A small audio captioner, trained from scratch.
Training: soap at rate 0.0026, batches of 64.
Rows from block 4 of the audio encoder of a small audio captioner, named by matrix and row number. Rows with one number belong to one neuron. Each number is 500 + 25 x the weight over its row's rms, rounded and kept within 0 to 999. All counts start at 0. Numbers have three digits each. After the name is the row's rms in percent of the matrix's.
After each neuron's rows are labels from the 100 clips, of 14976, where the neuron reaches its largest size: "loudest" is the band of the loudest frequency at the time of the peak; "top examples" is what is common among them. Only what is clearly more common there than usual is listed. The data: struck, bounced, scraped and rolled objects made by modal synthesis. In brackets: how many of the 100, against the usual share in percent.
# gate: MLP gate (encoder.blocks.4.mlp.gate.weight, 512x192), inputs 48-95
# fc1: MLP up (encoder.blocks.4.mlp.fc1.weight, 512x192), inputs 48-95
# fc2: MLP down (encoder.blocks.4.mlp.fc2.weight, 192x512, transposed), outputs 48-95

gate.465 063:541480455470474462516512500480524484495540493509519529500483522502511480514483509514515505483474504543502517499515493467460522490510468532537493
fc1.465 059:511459482502493480481515498491495494462522504539502534523499482532514523459513501498501479474486490491472521486431502454467519502501559532506499
fc2.465 058:506533536509518518513506493503452500561505458484515472486430525472510473535486505516510498478512508528521490547543486507480447512506488521509507
loudest: 500 to 1000 Hz (60 vs 22.5)
top examples: string (95 vs 12.2); small (95 vs 33.3)

gate.308 036:496460479472497558510485560526511487501508463504517509549509509497522503502504479496524471523494528506487528523561526468500515504530518513534488
fc1.308 035:473516487437516514485494517485538522496536473473489503497512515524536460522522551521502459538502489532523543526518495515514508484498514497494529
fc2.308 040:514508574503508469502534543512495515487498501534511446479498496510458459557499516476494494488551488465492504500503516533535488519469515521528497
loudest: 1000 to 2000 Hz (31 vs 9.7)
top examples: hard striker (92 vs 50); closed tube (38 vs 12.6)

gate.37 128:500501457525493486475492487517513487510470555532516524523509512510479482544492487456532489494504507524506512522505474478539514519509544489547535
fc1.37 108:463488479537527504544519478507456465492491505489542492507499495505530479504507480505439504541490485490495526480519521492544501480463488553548511
fc2.37 118:489473506497510500468476520491535544508516533481478492504514455518496513496514496554530480465509533486544441490460541513453521507551451497488520
loudest: 4000 to 8000 Hz (59 vs 4.6)
top examples: white noise (76 vs 8.8); string (39 vs 12.2)

gate.162 033:495478474526508478491507481497500540502455521485543513480502520504525471483505471494512502493500504447530463469457509491532521500462510501476483
fc1.162 033:502504518490520468517477523532501478531522461507468537522456508533470524499443499486480468536486516492525508487500501488484435481506500488527541
fc2.162 033:480472501531509576505515473504504506510505525506508504458491515478466512539494520519494522512455551507483535483532489521516500551468527511548503
loudest: 250 to 500 Hz (52 vs 17.5)
top examples: medium (95 vs 32.8); round plate (72 vs 12.7)

gate.75 206:534500504513489495477529522521507505469516491471476533507474472525481515443502562532533466463503503496509495491521499505462504523563507514508486
fc1.75 216:511502512491504472472521488519501514549495493478503493489480511531466498499462494466504495463500503501524527524550551497506555483529487489485499
fc2.75 211:517508528489495507478474531462500500472486517493438485454555492488469465518490505507522490570526482486491482511517467481505485543498494526478523
loudest: 500 to 1000 Hz (51 vs 22.5)
top examples: thin (high-pass) (48 vs 11.9)

gate.432 180:533521459495448522549540482501529480517498514464512488481515453504534510499522447534513472485476521519506498515480483452475507516496498514449519
fc1.432 156:483453520496529488461507509519455487488538498508527486508504460489512488480505511510495524499477519480491494448527492539530496481491505497499523
fc2.432 137:528527509525472510541496480502555487483489488462457501498476530480466520519457523530504496513501444528530489538508474480511533490522506520520452
loudest: 250 to 500 Hz (52 vs 17.5)
top examples: medium (84 vs 32.8); bar (71 vs 12.6)

gate.474 088:507506521501495525504481503483498500471501552533512502491499540503493531486541531449495515521532539503513516476483465511488519524507464506503553
fc1.474 086:482537513501449483473552479521482482505510508450535474533498492484482522543504483499504534495447480520486510538508518450503501478508520491510460
fc2.474 085:528500546489500511493484525496499481530512459502480508479499496508525498489467466502477510471519481483502523483518471488523498540515469461514544
loudest: 4000 to 8000 Hz (67 vs 4.6)
top examples: white noise (82 vs 8.8); quiet level (59 vs 28.6)

gate.445 027:536551485570434478530526506539471503544497534528525509536491512483527530529480518524511472470521501513488514474498474494531512488485476462509551
fc1.445 026:484511530477505471524490519500551470487508527483507472503496468484469517518516545488470466511482506532491476537494520487509494474478510534488525
fc2.445 029:477527497523488483488551476523444502530474482503507513532536498476498455430521500538485483493499471481497534493467485489514504497510532496491529
loudest: 4000 to 8000 Hz (30 vs 4.6)
top examples: thin (high-pass) (73 vs 11.9)

gate.309 034:493509563474514505533488527521522487501466484467507513488466490482517533527529520495531522508507546491531525500469512519456526471466483464478510
fc1.309 030:516501509504525509503478506484510469517508502501460480493499508512492449468474477501498479481476504520468491485480475487531483508500491525474524
fc2.309 032:465505474518467525452456508497514523499423533487506478529514478522462478499490499524534483455527526448519497505544508496505486509519472465497452
loudest: 1000 to 2000 Hz (28 vs 9.7)
top examples: hard striker (86 vs 50); round plate (55 vs 12.7)

gate.171 053:508456487459519490509457513487509508489525544502506507527507515511520506560527509526537490476495487518486516540487519525491447512537490524510496
fc1.171 052:490470472469511510476466509510499546482535555494493502519486483503509519512537525487525505466485514465496474462498498508491450457514483499502529
fc2.171 048:512532513521503491509496496547498500556536471518528469474532511483469495552507505451492482495487488499500522517511495525508511495504480519514505
loudest: 500 to 1000 Hz (45 vs 22.5)
top examples: clipping (48 vs 7.8); text has "clipped" (48 vs 7.8); rolling (46 vs 20.4); scraping (42 vs 19.7)

gate.340 194:530456506504574462477533491510484522572500508513502471518499494522451508498478486490479537492476517513500500469534463463513519550520529512484479
fc1.340 198:477517468519427523524472501458513481433491509449511497468495487460526489496508514505480443498511527499492498523482526545485448476459443471487510
fc2.340 178:481461502500535506506522505497492491563476460532534543518516514538504519502549537527490454497515463472527476525527513488458550520513502511528509
loudest: 250 to 500 Hz (67 vs 17.5)
top examples: string (100 vs 12.2); medium (100 vs 32.8)

gate.299 121:460504511513544559505446513514493522504535471459520518524507476481522478485494467486468497523490483530513493515528504463445548518494499509469503
fc1.299 126:512525455483506490513527531532515555505514428499512532533510514473490482501507552465465532553464508506540510501518500501500485504513452518488459
fc2.299 137:493531475522482505512466522502511525477496512495550529479530546530530496523471449465522506521503506502525441506524475507505523488492536519522508
loudest: 1000 to 2000 Hz (32 vs 9.7)
top examples: muffled (low-pass) (71 vs 11.6); white noise (46 vs 8.8); pink noise (26 vs 8.6)

gate.241 069:522514534503491479520518457473495511517492530539455526541519480464467507484518491472511552501464499481487449489513486549495485453484501480511509
fc1.241 059:473496469507503517511507446509501499511498495504531505478504460519526472500455516481505449503507532503494530535487551511523509455503507508484449
fc2.241 055:477491520499524527506509567517530499509470534485463477515523483528464490506508465500495509481495514523476498463507488476498480512516521505500530
loudest: 4000 to 8000 Hz (84 vs 4.6)
top examples: white noise (87 vs 8.8)

gate.335 073:526509476533489470504557489501463499496478504523512478517464492525531529503510503504468500520462529464488465508467469488529514511507438497497469
fc1.335 070:524498540532481520495485551527531529493465507492488496482503467483488490507463532526538523504510543505544532429511489520476495477485513482551524
fc2.335 067:492502525490549463477513516480521491511508487473496475489502529493501521476513473513480502510491488501497511525503496487504540558530470541447506
loudest: 2000 to 4000 Hz (28 vs 4.5)
top examples: size: small (68 vs 33.3); thin (high-pass) (54 vs 11.9); square plate (46 vs 12.5)

gate.419 092:480529487529467525523483495445458511495486500538504472500468488470457510503487522484509493522525458500528484512497497506491478478524479518478483
fc1.419 079:499482514524479499579480497450509493540485522489457481501498479483460474481449502490468464491557509483480502534500511525471506482490491515547486
fc2.419 083:504466502519503445439482490557524492459497486453514521533511532493511509463465518495493511537459500468474489508459472511539488478544500491520465
loudest: 1000 to 2000 Hz (32 vs 9.7)
top examples: medium (89 vs 32.8); round plate (86 vs 12.7)

gate.377 083:529489506561505501497454501480483506520515467478484522466510480428524533499495489466476509476524521475530545468473450525488493485451484513446504
fc1.377 076:511482506464481490494505477469518478513508522549470484483494493492500532484510471484465471456495533490448550490501483483468484496462515512444468
fc2.377 084:483518465503524526538502516525506516497499484508494518523523484509475512518529515490510489490516464511546483458536516492506490490503433491513505
loudest: 250 to 500 Hz (47 vs 17.5)
top examples: clamped rod (59 vs 12.5); thin (high-pass) (44 vs 11.9)

gate.478 076:532475456478443518548492481538491490522471514469508492517503497528481468502539478483508513465476521522527536453516479489457523487504475497498491
fc1.478 074:531522476463529517527518510553510469475475502486482469488510523497500500503512528474454525496491482480509477469538468498491516494451460513486477
fc2.478 078:530465564486501502516517484455491456497505481519512508517531504521535513493518465523518486464518503491513489507489518519539487499517506467497487
loudest: 500 to 1000 Hz (69 vs 22.5)
top examples: small (92 vs 33.3); string (91 vs 12.2)

gate.316 074:522498492484459535471524518527475507504454554531470488473515453488519510479486494547507491486515460480454495551498518456528487459526503508540526
fc1.316 066:469506514484451502499531564531483498504515511502501486493498534497503553506499535454480497502458475492550466534530529512511510506484507493470515
fc2.316 073:514549516525558479549474439485492481530488525498528533488512485508517514490495528530495526490498523492527501507534446505477436498525505509552502
loudest: 500 to 1000 Hz (45 vs 22.5); 1000 to 2000 Hz (27 vs 9.7)
top examples: thin (high-pass) (84 vs 11.9); rumble (82 vs 8.4)

gate.395 038:520491454538502493468518514521496516517479519469501492511461500515512507470532484475445543496533515507477511508492512451521518511495538515500498
fc1.395 030:486508459490518508498513494525490513523465522504509475514454524533485517489503513493522489542522499495473463495499500514478500560513517516528551
fc2.395 032:503479452520525517549447511539467469520504471501501550538493525505511512498539515489483471519460447509489511488483522529486457522479508516468534
loudest: 500 to 1000 Hz (57 vs 22.5); 1000 to 2000 Hz (33 vs 9.7)
top examples: thin (high-pass) (84 vs 11.9); rumble (27 vs 8.4)

gate.356 067:526535501503505540498466482487500530495478520493487501503501505534479483519526477470521531473520510493512488504528472498438502521515462525517536
fc1.356 063:496465510507501505460497521520510485477515492489469466503557496515522479510490489536498552543535486489513551529508529485527502483499533478527479
fc2.356 060:463491451494504516513496508510523531485481527525483514502506477486461478530509488459499488499510553476496443420515488518467510498486447555486539
loudest: 1000 to 2000 Hz (45 vs 9.7)
top examples: muffled (low-pass) (95 vs 11.6); white noise (91 vs 8.8)

gate.188 178:480510467547467508501471516493515483507511488493476488481499497532488524458528442527473488516512459494473512527535452485517525506510523523470474
fc1.188 177:508506558487518492538509513473514529503516488482499528506506493491479503563506506489527504490501489460484505496487564501466493477548494470498500
fc2.188 160:470529492527489442485525506482511450450541555476518535504492435497507505449502438521483475466479490455513466533517520528534511502480487509495505
loudest: 500 to 1000 Hz (62 vs 22.5)
top examples: thin (high-pass) (93 vs 11.9); rubber-like damping (38 vs 16.9)

gate.40 119:540501530481547538477512519528531508513526469471513514481518490519484456486547531501441516458488530529511488501488498552561513514522523537455501
fc1.40 124:491520488527483495534480478478489464476502558515512486521503521478501536528462499509550490517555487454488503524548492460458524490499470486513482
fc2.40 115:484502547499523534563502508517521554542505472506475506477459500518522452493490444484516507489481511497528487459505509513479486479544510508503499
loudest: 1000 to 2000 Hz (33 vs 9.7)
top examples: steel-like damping (93 vs 16.4); repeated hits (47 vs 19.6)

gate.383 115:522497476480536538511458487489535563490504459466495498548484504521504539511500485471514482532527484447509515508565466524474508478500497524527491
fc1.383 108:494477494477491436499500499460513407514536513510521478506486461470486452508546496460497543476500492523463515487484522471519505508532489482515468
fc2.383 096:481539498518472499568492545468504522491506493468508503522462525522476480551453528504532502494514495504546503515475505518501507476519515492535492
loudest: 1000 to 2000 Hz (32 vs 9.7)
top examples: thin (high-pass) (71 vs 11.9); rolling (66 vs 20.4)

gate.461 114:475487483523498500512533526496493409515533523553482514502498529505456518454520487516530525512514508506528514482516501525497485462466492488495491
fc1.461 103:497537549482526539484465524500490479505510492498487480473486532503465496525489461489500483483520517464518486510534484531494490514545514470496452
fc2.461 093:496484500530506483475516525529569501508504505511516537501494488505535535506530500493496509498487533522516543540469496510475467487513494510525545
loudest: 1000 to 2000 Hz (38 vs 9.7)
top examples: membrane (61 vs 12.6); thin (high-pass) (55 vs 11.9)

gate.297 162:521528471534459465537505520506515515493515552505507508485482460552513523498518508566543508520461510501499537513485499466517466491516488527497507
fc1.297 166:518509508472542444497474488528500548477506471428472498485527573485469536492515466489525477477490486520480448512501506531530517537508487533532482
fc2.297 167:524461513482568500473518534488516469485517480525518518456504498507528494498475536546491486518502500479525518515503507485478498473483524450505515
loudest: 1000 to 2000 Hz (37 vs 9.7); 2000 to 4000 Hz (25 vs 4.5)
top examples: thin (high-pass) (91 vs 11.9); hard striker (88 vs 50)

gate.76 123:490516490553534514489452523512551539507482468560564478498477528526499512512485490525465524551483506516498437495488480546508495520477473528478491
fc1.76 117:456528473514496479492492509514525463506478444488522487496486525520518437513482497501463515523499491498528498524501495499480531509476490502487515
fc2.76 111:525434508514510498516514508516431533496534496478505480530511484503471566520503536504553495483487446529497471509485539473519476531477510510472496
loudest: 500 to 1000 Hz (51 vs 22.5)
top examples: closed tube (77 vs 12.6); small (75 vs 33.3)

gate.324 338:537524495495505495521500512524536508463486503500495528518489532492476508477502536529473485478511507470492513516500516492499511511486514484530473
fc1.324 297:442493499522461507459515486475505498471494520474484525514510476519486527525524546519492522464446502440513483504536493465507500490484477486445503
fc2.324 322:497530529525485434473485481561506465506501470525456513494549518500468544469503530465524516489483499489487542540511498522514491507479514518496551
loudest: 250 to 500 Hz (55 vs 17.5)
top examples: membrane (89 vs 12.6); large (89 vs 33.8); thin (high-pass) (38 vs 11.9)

gate.68 054:531493494503492508509442511488462533528489563466549491481497438498501493497505482472484517442486507529479471511513454509492478510508484510510481
fc1.68 048:470493515513520521539558471488533475503532481518445503491537526499505513540480497496461504531574456517494455503505508519516497478510506485484505
fc2.68 048:500536495513467464473511509492465525530444460472506504511503475502531495488475463517481487548515464514501529497559493528513479485472516476490489
loudest: 1000 to 2000 Hz (46 vs 9.7)
top examples: white noise (77 vs 8.8); muffled (low-pass) (77 vs 11.6)

gate.148 194:470498501481512557543499477531510518504494521530531500512504530465484501497459493494532461504522519511508501528515492467506507491528529553479461
fc1.148 212:535483513524545457494495464507514471536536477522509498479517506512480504472510500460520532456534502441514507454459466514477477528523481521469524
fc2.148 233:443512463473506456485519494491502500473549504472546472478545521524500535472490457483456463529503480505505529532518500493490523494475526451463471
loudest: 500 to 1000 Hz (62 vs 22.5)
top examples: small (81 vs 33.3); membrane (48 vs 12.6); rubber-like damping (44 vs 16.9)

gate.283 130:500482543509538539471520538524514480497456534527469504496566504491475475495507486526486477456517480536506509482476529528480453504541529469502526
fc1.283 118:522507540508494512460497524538510508474502523516466444515531466490521412514509488529471453525517512496451481477449496494555512533501523475507522
fc2.283 132:475489506492547456465481506516499499494512473495536508502495559487473493453456528539486548509483517505511499513474490520480522523497501499532514
loudest: 250 to 500 Hz (43 vs 17.5)
top examples: medium (61 vs 32.8); clipping (26 vs 7.8); text has "clipped" (26 vs 7.8)

gate.223 062:552501533499472531542513490479496515561533511492555522499483537506491470515458503519548511514533493547502470521520524498529495509495497520458482
fc1.223 045:484485484517493548497539535487506504574498517506551496507513512509467469496489518526485487471537537530470453490545531507534491509486486518487469
fc2.223 057:515526499452523447525499509473505472465511512476472438447514534493496485559526521524509498490518509485480554463506470521489501470480520557544481
loudest: 250 to 500 Hz (38 vs 17.5); 1000 to 2000 Hz (25 vs 9.7)
top examples: closed tube (69 vs 12.6); medium (65 vs 32.8)

gate.224 066:473464521483486508479486547496484521548506448527494476501515435509523496520547507495512497462505462538504480487487486458485522505485499486538451
fc1.224 058:515444547529489533503487475492491479511527499526545487501516438489498479493458505451541471489494490522498514489503470519510480552466486470489481
fc2.224 055:529491487465478542497436501469466470497522509528467468487502514513494442497513507507489471488461536486482493496518513556506558500494450525492519
loudest: 4000 to 8000 Hz (35 vs 4.6)
top examples: hard striker (78 vs 50); white noise (33 vs 8.8)

gate.249 096:535495464558523486497501492521473474472503538523510541534511502542529486537483484479504500520562486472528490491521511500480516489493524482516480
fc1.249 102:491513528467458486503503510476523511531523472492522525450516518468515538467506490555525490476481462515519539499478472500537534473519500519485482
fc2.249 111:532489457499520542493526472504458493516534496546494553503504494487516492533507516483513499509550501486456496445506486501493536532538539487524520
loudest: 4000 to 8000 Hz (39 vs 4.6)
top examples: thin (high-pass) (63 vs 11.9); size: large (63 vs 33.8); rubber-like damping (52 vs 16.9)

gate.258 039:540507461472517525521539542519500490513468437477479509501488492491477483516480514484522504498526534501512551473499524462521473464471525507495509
fc1.258 033:455508519483457519484498445493475507507470490553511554465522484458537492520461510470525487487514480529536464502506475521504547508499499511529528
fc2.258 033:497466476476505460510535513488477486494503559534479480475478510520488514524518514498474479462498541511492548498517501497475427515503491495485498
loudest: 1000 to 2000 Hz (31 vs 9.7)
top examples: thin (high-pass) (80 vs 11.9); bouncing (44 vs 20.2); string (31 vs 12.2)

gate.313 047:521481520464492514484452528512483460505538509513539521484474473497482525542553501482517505566491521506504494536510508496532412477511519489509486
fc1.313 044:464477534563511505495533473546522501507500515504489473510513468520538500480443484561482500530492474531446490459524486498453523487496479485473521
fc2.313 041:499473503506506490489507480465534502506506529496501513467497543526517477470510434480511520501468548466554524542525524499539463494505511485514485
loudest: 4000 to 8000 Hz (25 vs 4.6)
top examples: thin (high-pass) (47 vs 11.9); white noise (35 vs 8.8); rumble (30 vs 8.4)

gate.122 035:490507481480487537489520467450497533501480508466476513511452467524514494501504483495512502514477516475496514528523525505488476486486469501510472
fc1.122 029:498514531538488453524503503512508523492478495504528466535463489516523507504484508499510508482503489510526464472534542477513505486542494537506509
fc2.122 033:497515487517560537503480506463479508531509501477491477492497502491507482494547506506513511488518533478478494499512498558482460488508518475505485
loudest: 4000 to 8000 Hz (82 vs 4.6)
top examples: white noise (43 vs 8.8); steel-like damping (42 vs 16.4); clipping (37 vs 7.8); text has "clipped" (37 vs 7.8)

gate.295 186:506491524512521468475484456491478558512520540503487514483474477558528509531483493548524472485525490490529513512486485494459496479491517538499478
fc1.295 198:518492493522525517474522475529544518556539504508511483522507561516478490491458494531490549525479511494512474487507467503477497510469507462478462
fc2.295 200:485513466517449474452502526488504458505484503461505527476506524452481492491536480481526495489483500480531488524469457521510499444528509499524523
loudest: 4000 to 8000 Hz (33 vs 4.6)
top examples: white noise (53 vs 8.8); clipping (25 vs 7.8); text has "clipped" (25 vs 7.8)

gate.456 095:553511516470470523448490524526441502517533484517499517495495518498490500459511504484492520484516495552506529491443440499519497507459537511517518
fc1.456 087:480479521466524494520540512504521508460504496500487506482525512467495500473515486518539479512533490534505496505456488455517485515507552446501475
fc2.456 081:509476459495549514511518461475468461478502480518490510521531542520508530519469514493473500499465520501480445474550528574450490471479497528519512
loudest: 250 to 500 Hz (51 vs 17.5)
top examples: string (92 vs 12.2); medium (92 vs 32.8)

gate.70 020:481520515537483491492496521518439489465506562428503483506477530477500468567496463486484547506537520526473496522481495504523453508528511540522514
fc1.70 024:514528497489527530514422531459510493524543456487503475484487501522536512506488538514508505515478503487507461462503519528500500504502536483443499
fc2.70 024:503492527535476504535524455518450484474489535534488465460501522476477491471521485527498510489463511511497506469510503477448477496471494541527490
loudest: 4000 to 8000 Hz (38 vs 4.6); 1000 to 2000 Hz (31 vs 9.7)
top examples: thin (high-pass) (88 vs 11.9)

gate.508 194:500518494541521522562456519476515470508504515543476477496505483497484491544482532537529508465501514511499476512502503475455549519514524493509544
fc1.508 190:513483493476479510440519490520480527523497491484532543503521521486516511455486489457513473516480483486495518481486515540537478512509466526462465
fc2.508 186:498514502499501470532460485501516476514520561521468512548526439532501473498502503516496535448509490503481541496521486516544520489487488555516485
loudest: 250 to 500 Hz (71 vs 17.5)
top examples: membrane (100 vs 12.6); large (100 vs 33.8)

gate.49 067:519507484568516487461474509455502497501514526520509550528495511516515509504500476514524505471486497525520522511511514487474496513503516535529502
fc1.49 071:511483513495492504544564481540541460511481503463513442452532503486503528496491536471466496551503513497483485500491471560523460526474478479463525
fc2.49 074:474535510490505470469490527481479523487506492505451558496493495516496449496514479509494510525495528483509449489502513516446461482535490521502478
loudest: 4000 to 8000 Hz (26 vs 4.6)
top examples: thin (high-pass) (81 vs 11.9); membrane (31 vs 12.6)

gate.31 065:509498467510527518475486521489481466521500509528552514503479525475511519467535506517496527537495525530515498455522505465511477470474571487472495
fc1.31 044:498517469506470526535506473498496493513538505477464517514510570491512526502527561459539503527512517449511476502419476480519532453521487495502493
fc2.31 049:510503496505528489512530506498480525492529530505521495508503507508521450511527550484490431463443497503449488507560409493513496518498524488467523
loudest: 250 to 500 Hz (52 vs 17.5)
top examples: medium (87 vs 32.8); clamped rod (76 vs 12.5)

gate.404 167:533470438461536456496488562502527480495486503431535484504476501517482518535525534515502497485434476518519494510513509550562479501471497475499495
fc1.404 154:510522528530455502475553553490507457534482468464510496461490533477533525497528493500480532472490488478484494449476497502473481482483474492525465
fc2.404 159:525520531448496542478509475449490572489506442517491448530495472512492546481510516540527490474505475510506518513507471485526526475499503481467500
loudest: 2000 to 4000 Hz (49 vs 4.5); 1000 to 2000 Hz (29 vs 9.7)
top examples: thin (high-pass) (100 vs 11.9); hard striker (98 vs 50)

gate.318 047:519542457528453546492535547464493470513531569510511502499513521453538489456484516456529522470508520473497496491518443532485528523461501499482461
fc1.318 037:467471517480533454472454470533523516522519489501514496499491476503470514488517504497511495510461508498534525521484503464527483427514479511527518
fc2.318 049:488527445485532499509519541522469495475539503480525481493494467509485485469523476511459497491488543547498499517542513507508464518474449514523466
loudest: 1000 to 2000 Hz (30 vs 9.7); 2000 to 4000 Hz (26 vs 4.5)
top examples: hard striker (83 vs 50); rolling (54 vs 20.4); thin (high-pass) (50 vs 11.9)

gate.486 032:479497492550467511529499505479471496529466530532499532486541517523532499497530464461508525526509462443515497502503494502526499518512482533527532
fc1.486 027:508471476498522504494548459525513485473481498502513467483467462479492478490462500510441521530504484526529469514485512496469508505525517489495501
fc2.486 032:488505499493473473483497520539512453495516523452507487530534513532512437485522491511479478528500504516483486519520522544504496522480518518540488
loudest: 4000 to 8000 Hz (36 vs 4.6)
top examples: plastic-like damping (39 vs 16.5); white noise (36 vs 8.8)

gate.370 126:480510476450529567503510502495496480479520482559523491484531523491510513463562551485483507482529470511474479445513515518484512489519511484486465
fc1.370 117:540532542529532432529480510488479517519456472468482490481474505502488485545472470511475500524485521455521497526517471452496529504479510527523521
fc2.370 134:515454465492531557490470494481510535476503473509500480524458520465524453487508537486532497489516515516461536490488475528505465495519478487471512
loudest: 2000 to 4000 Hz (27 vs 4.5); 1000 to 2000 Hz (27 vs 9.7)
top examples: hard striker (83 vs 50); small (71 vs 33.3); action: repeated hits (46 vs 19.6)

gate.270 037:487506481513515543509452506501488521501475526445470506512495485469538485469541460493522466524508502527486493541484540521498542460493495490486526
fc1.270 034:502480523458536466539520473484478507513473525517500499509511509485532490473517546497465521524555474487536508498533481490508517502489525537534483
fc2.270 036:503524498496511495530479512466492521521512528451492460500507486537458440478502485449546486525470507499505504487496511501523468490532472528464538
loudest: 1000 to 2000 Hz (32 vs 9.7)
top examples: thin (high-pass) (88 vs 11.9); large (64 vs 33.8); membrane (34 vs 12.6)

gate.105 036:505476470480502553525477512489495503447487538505548482450460482524490480525474508497508477478525522544439493528520508491490489487493508471503474
fc1.105 034:441446477498503522525514491526499481477470517500546463520485479540470505520500486523511439493453527521504517508461514502520465467523463511526511
fc2.105 034:524518522523497484485547531516544501525477462499463492504513528500537455451515475468487489533507487481507513508479517477517508505484466483489481
loudest: 1000 to 2000 Hz (25 vs 9.7)
top examples: muffled (low-pass) (74 vs 11.6); white noise (55 vs 8.8)

gate.471 092:504464509435505489494522549506459520469510476524467504498517542500491480534505469494523485479496472518525520531479478525454469522467517479539482
fc1.471 086:493541540534484528478509477519520461506512528496508493513484440494528544452493502472506533502526508484498503497526512482543527479506494514476473
fc2.471 086:447509535461464501508506517463524489503538531489500524500535512496501480465547517523520495483455515496496507519497500498426521482469487496535543
loudest: 2000 to 4000 Hz (29 vs 4.5); 1000 to 2000 Hz (29 vs 9.7)
top examples: hard striker (83 vs 50); thin (high-pass) (63 vs 11.9); shape: string (37 vs 12.2)

gate.344 170:521501525497474496509488500456494519475509561482492497468531506535501515511486470514477471507510490512551502471493479485513527484524480504498517
fc1.344 193:484487481455472536473504536459538510469537541481499519485541527512510518515476514528473481509514530517494497433473480482515495501505486502466493
fc2.344 181:511536463533485478503499512558443500524459491516494508555527457524501506520552532518516494509488494463497491522529487463519516522452527498528491
loudest: 2000 to 4000 Hz (31 vs 4.5); 1000 to 2000 Hz (27 vs 9.7)
top examples: hard striker (99 vs 50); small (65 vs 33.3); rumble (32 vs 8.4)

gate.398 067:463514487522504486490514516510485481550542477506517523553519449486473494560511478495461510529494507515511433463492504518475528461506495460481486
fc1.398 057:454494527493527428482459495504501468491493512471493517489488507476491517500518518578498524462525518513514480464485534518518492497471514476533501
fc2.398 055:507532544511519511486509517482477547519486461505479481509508492505536522472538490490508535509506483523486495543479470476466493485483519519498520
loudest: 2000 to 4000 Hz (30 vs 4.5)
top examples: hard striker (90 vs 50); small (69 vs 33.3); action: rolling (52 vs 20.4)

gate.119 074:537501534503462491516482516487509531513532460507481485525467514492457492523486473507503524447494509549529528460518454502532479494497509478505497
fc1.119 064:530505527538483525500487519473498512519509477465488493501489497501484480535451483515502482471523513543520531509519468515511476503495486485509502
fc2.119 072:486496532474537507506507491517530504548536506514476551495517501512501517526527457473544487526478476454510473512526492509511496500523478503522479
loudest: 4000 to 8000 Hz (56 vs 4.6)
top examples: thin (high-pass) (64 vs 11.9); white noise (43 vs 8.8); clipping (39 vs 7.8); text has "clipped" (39 vs 7.8)

gate.411 205:534486478483526504487506449493493524479554545485506483535500508507505515502493492491523513493518531482502506507484492489449494511444509460517506
fc1.411 220:485508538490474515486512472467469457528470497474495462535493465435477490482518555478504508488526491499498476505486505499527497512519492479501492
fc2.411 196:508438520497471473495492522478489478500509499492497556490496512511526537561476510494432480484522499495468498512533511495472503522521513495500484
loudest: 4000 to 8000 Hz (28 vs 4.6)
top examples: large (81 vs 33.8); round plate (74 vs 12.7)